A small image classifier, trained from scratch.
Training: normuon at rate 0.0094, batches of 64.
Rows from block 5, named by matrix and row number. Rows with one number belong to one neuron. Each number is 128 + 32 x the weight over its row's rms, rounded and kept within 0 to 255. All counts start at 0. Numbers have three digits each. After the name is the row's rms in percent of the matrix's.
# gate: MLP gate (model.blocks.5.mlp.gate.weight, 512x256), inputs 0-127
# fc1: MLP up (model.blocks.5.mlp.fc1.weight, 512x256), inputs 0-127
# fc2: MLP down (model.blocks.5.mlp.fc2.weight, 256x512, transposed), outputs 0-127
gate.312 102:133169117095116079135137124114125205135108173121135175043123079053135125143153077096135136143132154133141185187183126153084211156183104113137113136101128152148105150099103097108167141137164137084066114090128109116083101150127120126152135124107157103153101191124167109134141166118088086082163091079173084135095086132063053142143128117124093153094142111124128161166157155099179117103219
fc1.312 101:079156163138118073116095090163157142142141114184166091122175033152095141094052150160103111164129103165105074110135130144142124106146111183145161110154158098144169143138147196144061144074127077127163184133174110159112119149090147089066139162187131191103143125123161114119106086122128150166132104174098200115077081135162166040175143114140138151139139074080179105122166113105174083163116
fc2.312 098:154106088130182130181131128084118175134130136045162157128094157184112094126130075111135118112100161123086157119160104090148123126150137133105107131119098092127133170123090115120157168167068104114112061190132149171158104128126092097222189169139088138177134131148088167149076089132100096142132146209163094076104138107085105193145093116135080129156132104205088157145061114163131123062066
gate.313 088:097120094160175101072165132132106124115159081124218128097132169130122190116095106189165111188108129117109116095130092117115168127115134124106094130091097182132139129110055149076130150131143146143097143164134075139125142119126089132076147129136170175085101160079139099152126184106188120028092154130136153136145129167137141133116119117199149102119140126088140157136116138135145125142148
fc1.313 098:138154075132231153113133107151101164143145099120151143114126130113113178152122130152146145141194087134110131190110076102180173107089142176064124135100148194147159082121140189056193133031134103129156150141125178138174137091129148091141118102150130188033106178131144104120186131174164106123109106112178136079135118170157112112084150120117095102127142078077125097116115125129180124142152
fc2.313 076:138104136142120103100143088133169111153114113147202112125125188164107125115096086126160142133160119055160130106115144116154097067136142094126088098110087172134128135064141111145175119184137099114157110122099125110114098131128095133168143087137085108118180068100157093105176117073154181119118081165168117151086151144114091125178091087139141114147130163132110139131055120098241095137138
gate.314 096:111089098181125081168121183157158163071133127116118147149197136090111194116184196155097154147089107097098099125144132177132073181106104200158120113133139144124099150135131120175209115143124120183154165126076145123071111102104126111138112121162124125108084140153151132177159152192052184119108141126113098088076171138105167149112081101148141151146105124078163112154141100131112099132159
fc1.314 094:088123140127115037128143135124163127100159135114148075088081135107175143149149145132115150153108156142094145152136172166155110116136108201102165147091110178117130117108153165149146128140147119126135132162095064150134157148092058081166145081153100084159099103136161155174154103224128138112156141130119145181104113152143142120127077113116104187107110097136133104130144113132151108133107
fc2.314 067:124107196180113132109058092129210111166114134112132137159147133118178152164115078131114118110143142105112111125072054095184170105144119132143081129087116080165168046180084128140157071115108176130129143032133090088129190136197119080124144066113154130175097105174102132153164104179101154140120119077135130173134141092120084106177150104101138088122180190137127144128087109105112070156106
gate.315 104:190118168090128130140115137102109149104115152167154114143081160132154128152126139230087107129129048143165039101168148127142182157133136110069145079090128131163162137101147153153095134125154157135135149102104152130088160113112108146066155153140130165174125149125097081185135192122087093090094159184090141098154115144148111086119133134172136174160148131094158172125161064214135176201091
fc1.315 097:120095104119138147124153157105114082133138147172103095130130166074140142163124139105128142163193166106060135189102126140104117175091100105114204094100120171096103179127109080152089089045124125142100106134088168180111133198112088178104188124155115170151114127049166142149148097100131107133166103144124102157104105130151127136165136140070136185115113143123104134130149106145112098129149
fc2.315 065:074115085108095136095135103106117168123165118088124143068147107183120063150078142144151117152140165147109134164083134126148101172147128126145167177120132134163097083164183107118125134191110124143137089096158164161103159098109169076165105180191121078129113143175144101117133090159141128145178123090100122111082066114125047146098120100107154112147161120143111158170078067131152111187128
gate.316 099:106207106078157148130123189138098203137163105068152103108144126124109184118122159119133165175133137062150108144061090120120072152091143157123102152223057112161114108122138110094137130145104191111119166135127131177103101072155112146104130072077104146102120120127106175190159082151184143091133116079068115175164141158154079092124126166137121132149146128162126089143104116054144126129131
fc1.316 103:165138081104149092145143117152086148091065083128116131121188083148114143121086114185130203116129073165088176131166139156172147169129103125121177167129166179095162109142105159145048121043103123143088143117131096080174151109122134098081159140121153170134109088192112128144156137135142152162142125113160174087104092125065128171104153074149119168137130121100142103164126117169137194124128
fc2.316 060:121149165166120143142110114142151163143175088153081141112136157143188107168095107119192171152035168111154085132112106138172117175097143098135103135077137120162180133119143174098126084141165086102189038178103119100122109147139170121162181130105151082104085159143137092085062113181145101151216173112118186170143123113139177109081125111071097137155111166182115141072101109064141158094165
gate.317 106:161120170114123073140137167179162124144128108128153146116151151178165182092090092139141147189142201165117162106152119136091094154099078173162129135120127050150129107108086160108113183048104077125110153070123131122166177123139131157094187105135125082125110166146185098111170125144120188166097100099129108140123097074070121117103095149071144106154103150059112107104157100114115133157131
fc1.317 101:105129139047102152126105122108093098132109159121146087193098225120128144119110175070103126134123111153177071101106129132132142125191120148122145081082103183143113163158101106125131076200112173095124109143135127071114119163086127127116093122131120147125118116150123122187063145139126096147099167154082121134132180106069170108072098133203080189112162128130125124143087131158116138089083
fc2.317 086:109127088139102130104092129102062213112198073074113177094143065200155099136097129091090074116129105122108111140136167114175127163118118180088103158124209093100054138059130121168155133103093187155133113147156146124098205138167162149136119127092155157086131149153120094107129154125176150134178104136107085142121126151091175095139121122206153143172130124121093139087160137187116149112069
gate.318 100:156110146123125146120146088087135118153101161188114120104134085092147175136128160160125096143151158177119105095172187106166165124110165163141174178177144135054103160137097119159146164052138145105070045144168135136130108127194149146104162124113172170103146155133165096124163119149109142202115080054131104127139140094130188103149141173138143157151130153171068118093058121143163048120121
fc1.318 106:159129154155059145163136063067109142141083155139116167120100052118137165121136152134143125082142117163117131067160173133185174104114131173103193140160152149104174162118049124125117123038140142107119118156208101132103075187143128155085130143131102131144126099124150152134145170090090147165146086110137088123109151119108172138097145132165168164154141150143098153107118105166185092139078
fc2.318 106:132119122186091164100098112173077150130138193132088099122179152084148098096139126185121150078168122112153133107114130119090139121078130100125134137181134133139128078070173068104177113209154113150127197172136120136048133080122137101117082118101106149084111123131090137150094108155130116158094087148159133135127129128147087126144119196083094111134118131143165143090145110138120185149105
gate.319 109:192113112152104163120082137137144122101137133190201181116139086158122110115091174081093074145107109134134114159115119178125098089042151157124142096137127122144152146143114131140120136130100156133103097111095133132101112108128116109185174105118060174097087092179142103131159172081105080168160147115130129168090149139089063162125097182075124109098109123060166071141112079151131131163152
fc1.319 104:131129077126156126106089067095117158091126109146194136120127147082138117146125134121072131115195155171098132182116158132124104156192135130159105104176054164121110123172055157108083135063084135162149138138096137115052067114112125172172158100132098096096144074142150115156119103117105115028148121127170121151083190120113105087150065132152079127143115143181073113162117135098051200127096
fc2.319 138:136116118132093143098084156142141145139144140104125161134108144107115116145115089163122190123081153179117078147142110133082200082125136092112127125113175119178160075127109163081137084152055071090100128104122208095134145071135117141130136148157117130131132131161097132150079146119109173140151171104153109179140171167145145177082076178139139169140104155135151116050110144103150162089145
gate.320 097:111111100131136154086137183112103091066131157157116155112169136115204144092080133122133168104139098133060141133148139125131129053087134138162125164103167144090109070144132158085088101088096121131110165165139123113139153136077179137112146177122108156083195093136167167087157138121119146084122099171110171142093105148213190142116101142153122142098155105162127164178157096114109153123123
fc1.320 096:091128107159114175082098188100130088090132180180174110124160117129144143126102131121105147095148145131062138136135130115118163093091186146167126134100156163098153086158119205084112152120141067070098196153122163110098110088104142106109098171128164145121131090137143178123140146116124114037125143161114179138133114173207186101108125150165137186076124159150166151168152052105098148123088
fc2.320 091:160080034137164113128086092104109174132130116070136106115073112162168144169143169102100104123144126135166121111121143098053129212161101195106145111131092196103111219109117090154165166147123115113145157080196092142125042072170120111122084077079130101129127151116129099124126125176136152138081080115148140148137148152152121155121144155134151121095093159148132108132166138105147129133140
gate.321 105:132129156082132153119089139125089173144090135148109118069136129108150177145109169089114159141127077116138166134148115122180127136160094090112137162164180140107116090177177119142102104116140094124110157095127093113124160096100025096143211177130157108138187093106120119097109130147149123130155153124118137128101142145123103116179162077160164187156082120146085118116095137133152162132162
fc1.321 104:147137109168093119168186119237091073144163087088113089119161155152140160096082147182095199101145155074164114149078131163083085150109082199118074182136101139074121180122137107118125127113105084131178135167181181118110133145146199127124141097113179170112065125175141161125110061122088156083095178114081112140143139131107133191134119184183122111095162089132128092144125117110155145099168
fc2.321 111:024153151096095176146125108152112103105164141143106117146152130143104132089150091141078153181081188147090086131101135126085181164118125113108133097165134104139086112155166123151158079116178168074123114190095141196135112128125098108201129125086104090104125083121116106153140123139090183139155089128103114118135190150138196129125124092131103086161145084088143167089118123139140162150100
gate.322 099:032155156109133104118139143088177083063125187127147133161162128140115169146122192202120104128104080127137107162034112167094161093159087129076214174153124137178136087123104109081155108122144167100165078091147122116092117183160125099136119143166092133122109169170157180125136143089126130147108112145110100129127123169108146143119145144094137159184176129074146111124116133091097148163168
fc1.322 100:099134166148130112099124174083152069098142151076122121106172087139108206167107188237108121130095085097139098130067134166063086062132120140105184162130121156194121121121094145092188109116149139125170072079144139129152128120185142083117165148126135144058111149147130153153111156108118135151094127155105120119122121095084123166134166114140094146171157101106163140107089154116096078173140
fc2.322 093:124111129114104167177128140104173100122060127080123121100147133145142142095138157096145111132130137160146130129125137157142140155055119069097117124153191155144169111144116106154111146149190101179180115151154117117117143106136116108117103174080135190156152091139139091127129086104093170088140132066138104127183151168195148162163185115074185121124155126122093160059136126152157131070134
gate.323 095:082083127176127147161117139155114147083122123130144110135043117142099102100092133132072125114104175125121140155129080169190202151094102146159109145131114115161166106136120141198135102106145124138109130151059122121141089069119111150089109137106108107149192151176163140156105072104187161108089139159154138079170104130091144167093180094123144055061165087138115127157168189087125130151158
fc1.323 098:120129152106094095120135060131134127134119155127131173081211163141096122141161091117176121153125061077160079142140156114089090169170141154175163088071127146093092177170144091064131073143148129091118086108120137115123108183107178086212181144135127117099131122112119098118135172181124114155163148129119135168149157065168155091099097178172146121100097164164135151097098147172171102149048
fc2.323 073:105114137129110118103153118113193106100142135135104126153137066107127116145148117170113139147136123162165126141178083140158137124107121078092108161132067099127164075166095164083134123163081123170113124079091164161142160149088062100119198175109126098198184165217122132117104141122120131167092201059125070117081156165107151144162133129170036156152142132132149132148215146150099127090136
gate.324 103:088090103052142181085130144121124150077063153076084125161139165136135134135097116075076169121159182153156160142145093154093156085132160161159148089075136110100149128158123166082159088124118136110142091093104148122103216113124100138170140159138148053140113146137118160118076170072112128150121098111129135165128087118119085139125138122144101152148121147092068112109149056120079124138145
fc1.324 098:135123156086181079113115112101138098127113193122180067157167148179116126122109196145101125108118116099115123084114083185120062147122094163133133167081140127113035109097126154095084092140157208193191133100130137110165128145119177062079100171081132129185197150146154111084137090123092125140150145085168115118135152122080109090131146089107142153088154145156112136155118121164090109130131
fc2.324 127:169125124079185149106158173162131178106119122138100135121099163131081082108136157142126136105096109118125085135179070212066119187158103155152104133132111122117138211145164139126114146129119119158120086164136133138107129119150107164116128115142113135151073065102110162170080113135093139127054072153086089157117112125165108169112151116100125118148144205118137112131071138144099124100148
gate.326 093:101090088161076148165190175120120128158206150084103154099122104131127145122096133206088189154138073207100138142114103131152073096150134173115110166159141115167090175127166118164082101159147172134088137107083149103151108159146084149136121146190083083153156102138113139179147135142142093078170145102158095108150139070146143165141087147130143083151136186124117100104086155121101120131179
fc1.326 098:104154159102129145101136101155134157122096105153170109149127127151103069136149090113139072140079141141171058165132129164108161076155137140147143098103076105145126156065103112124147106162175109159114122104158160155096114093199099130084170168133085155137172195088072181062108119199115142143171114162144177087104102105110130082164131147180172138139156095161130186146097056164120169118171
fc2.326 076:164137187135180154094146115057125063120149150137116130102190109129144070184155099125138093063141090162108118116110124177158097138126149149214177097147130167080126127140167128110169139174130128122149154160127149089153119087130107144166104147164081130120144074113167112118132138139069162140124152079084121106041091103127127115130095170086107138135124145147147121116127149172118111154090
gate.327 105:109093174150136108109154179076095149124103146074148122113116128145114162157127145150140176138145085139129108142117093133183097153112179118104187169057088151107111090124096118143154128123152202144206120146085130147166119112131101101147194119117144123151126193140119084093110198160091117127111160094091102150091169125122148126136076134095135168143134120215185147152074128222079112131079
fc1.327 098:140163113112134168134110124196132127125110100135092218091156102179126154153108097079115133123159139105152139174114151073072091151060117102141074100084152130149146095116161143090117120098049130143149145137112118128125166158122147152183093134111127149133205170137113153112119093130196104088120145148140117171122164138197054086207132075166166147132176073155126138163101142156180165196156
fc2.327 076:148098173143147122167112098122096103095097162018054136150119121171178177151123147093087180113199193166086145172145153166126083094144160121107140150085114168074133088153114096140184111157151138107112121096164113127100113113155101130143078101139088137185154113087095067162066152076127080146091153130098108065109126131123150053089142115151139125079118083154060115180166103161163105118159
gate.328 103:082153171137133083106156172175171134094098179133110179149125162152165097117119123155084165149155194101143151153102082124133127086151131107112127135140096157166109165146190118098049121067159128104108208146149132136172141055153145123141178144092132083198138068146126148119072131133108115127128141092088114120124036155066126097175103123161121135103117139124147206145074120150132110055130
fc1.328 101:123156177176109133112139068100208099119087133123195115130182168164133131108096090064166127094105121192199102119084094175115090157180174104088101150076129101132097174103174116109132093098116172133136125171128111084094128093164103100170137129137149147129118096064154159063109135144047137139138156062113115112135155070112096129197093092196153153115115162160134126128093122164117130131131
fc2.328 092:131140100120129160161146050113146094062113132142144147169128076168114170100130153120055151113141058076106132207122076132130140114082115153141135158106135170090169138132140172127078136168064177168171117176156150143096121172147157174166078098142120180107132126162209158186166074092111103133163085129119092104173184135104135132095135139114118126120101130115122125140122143135090131122169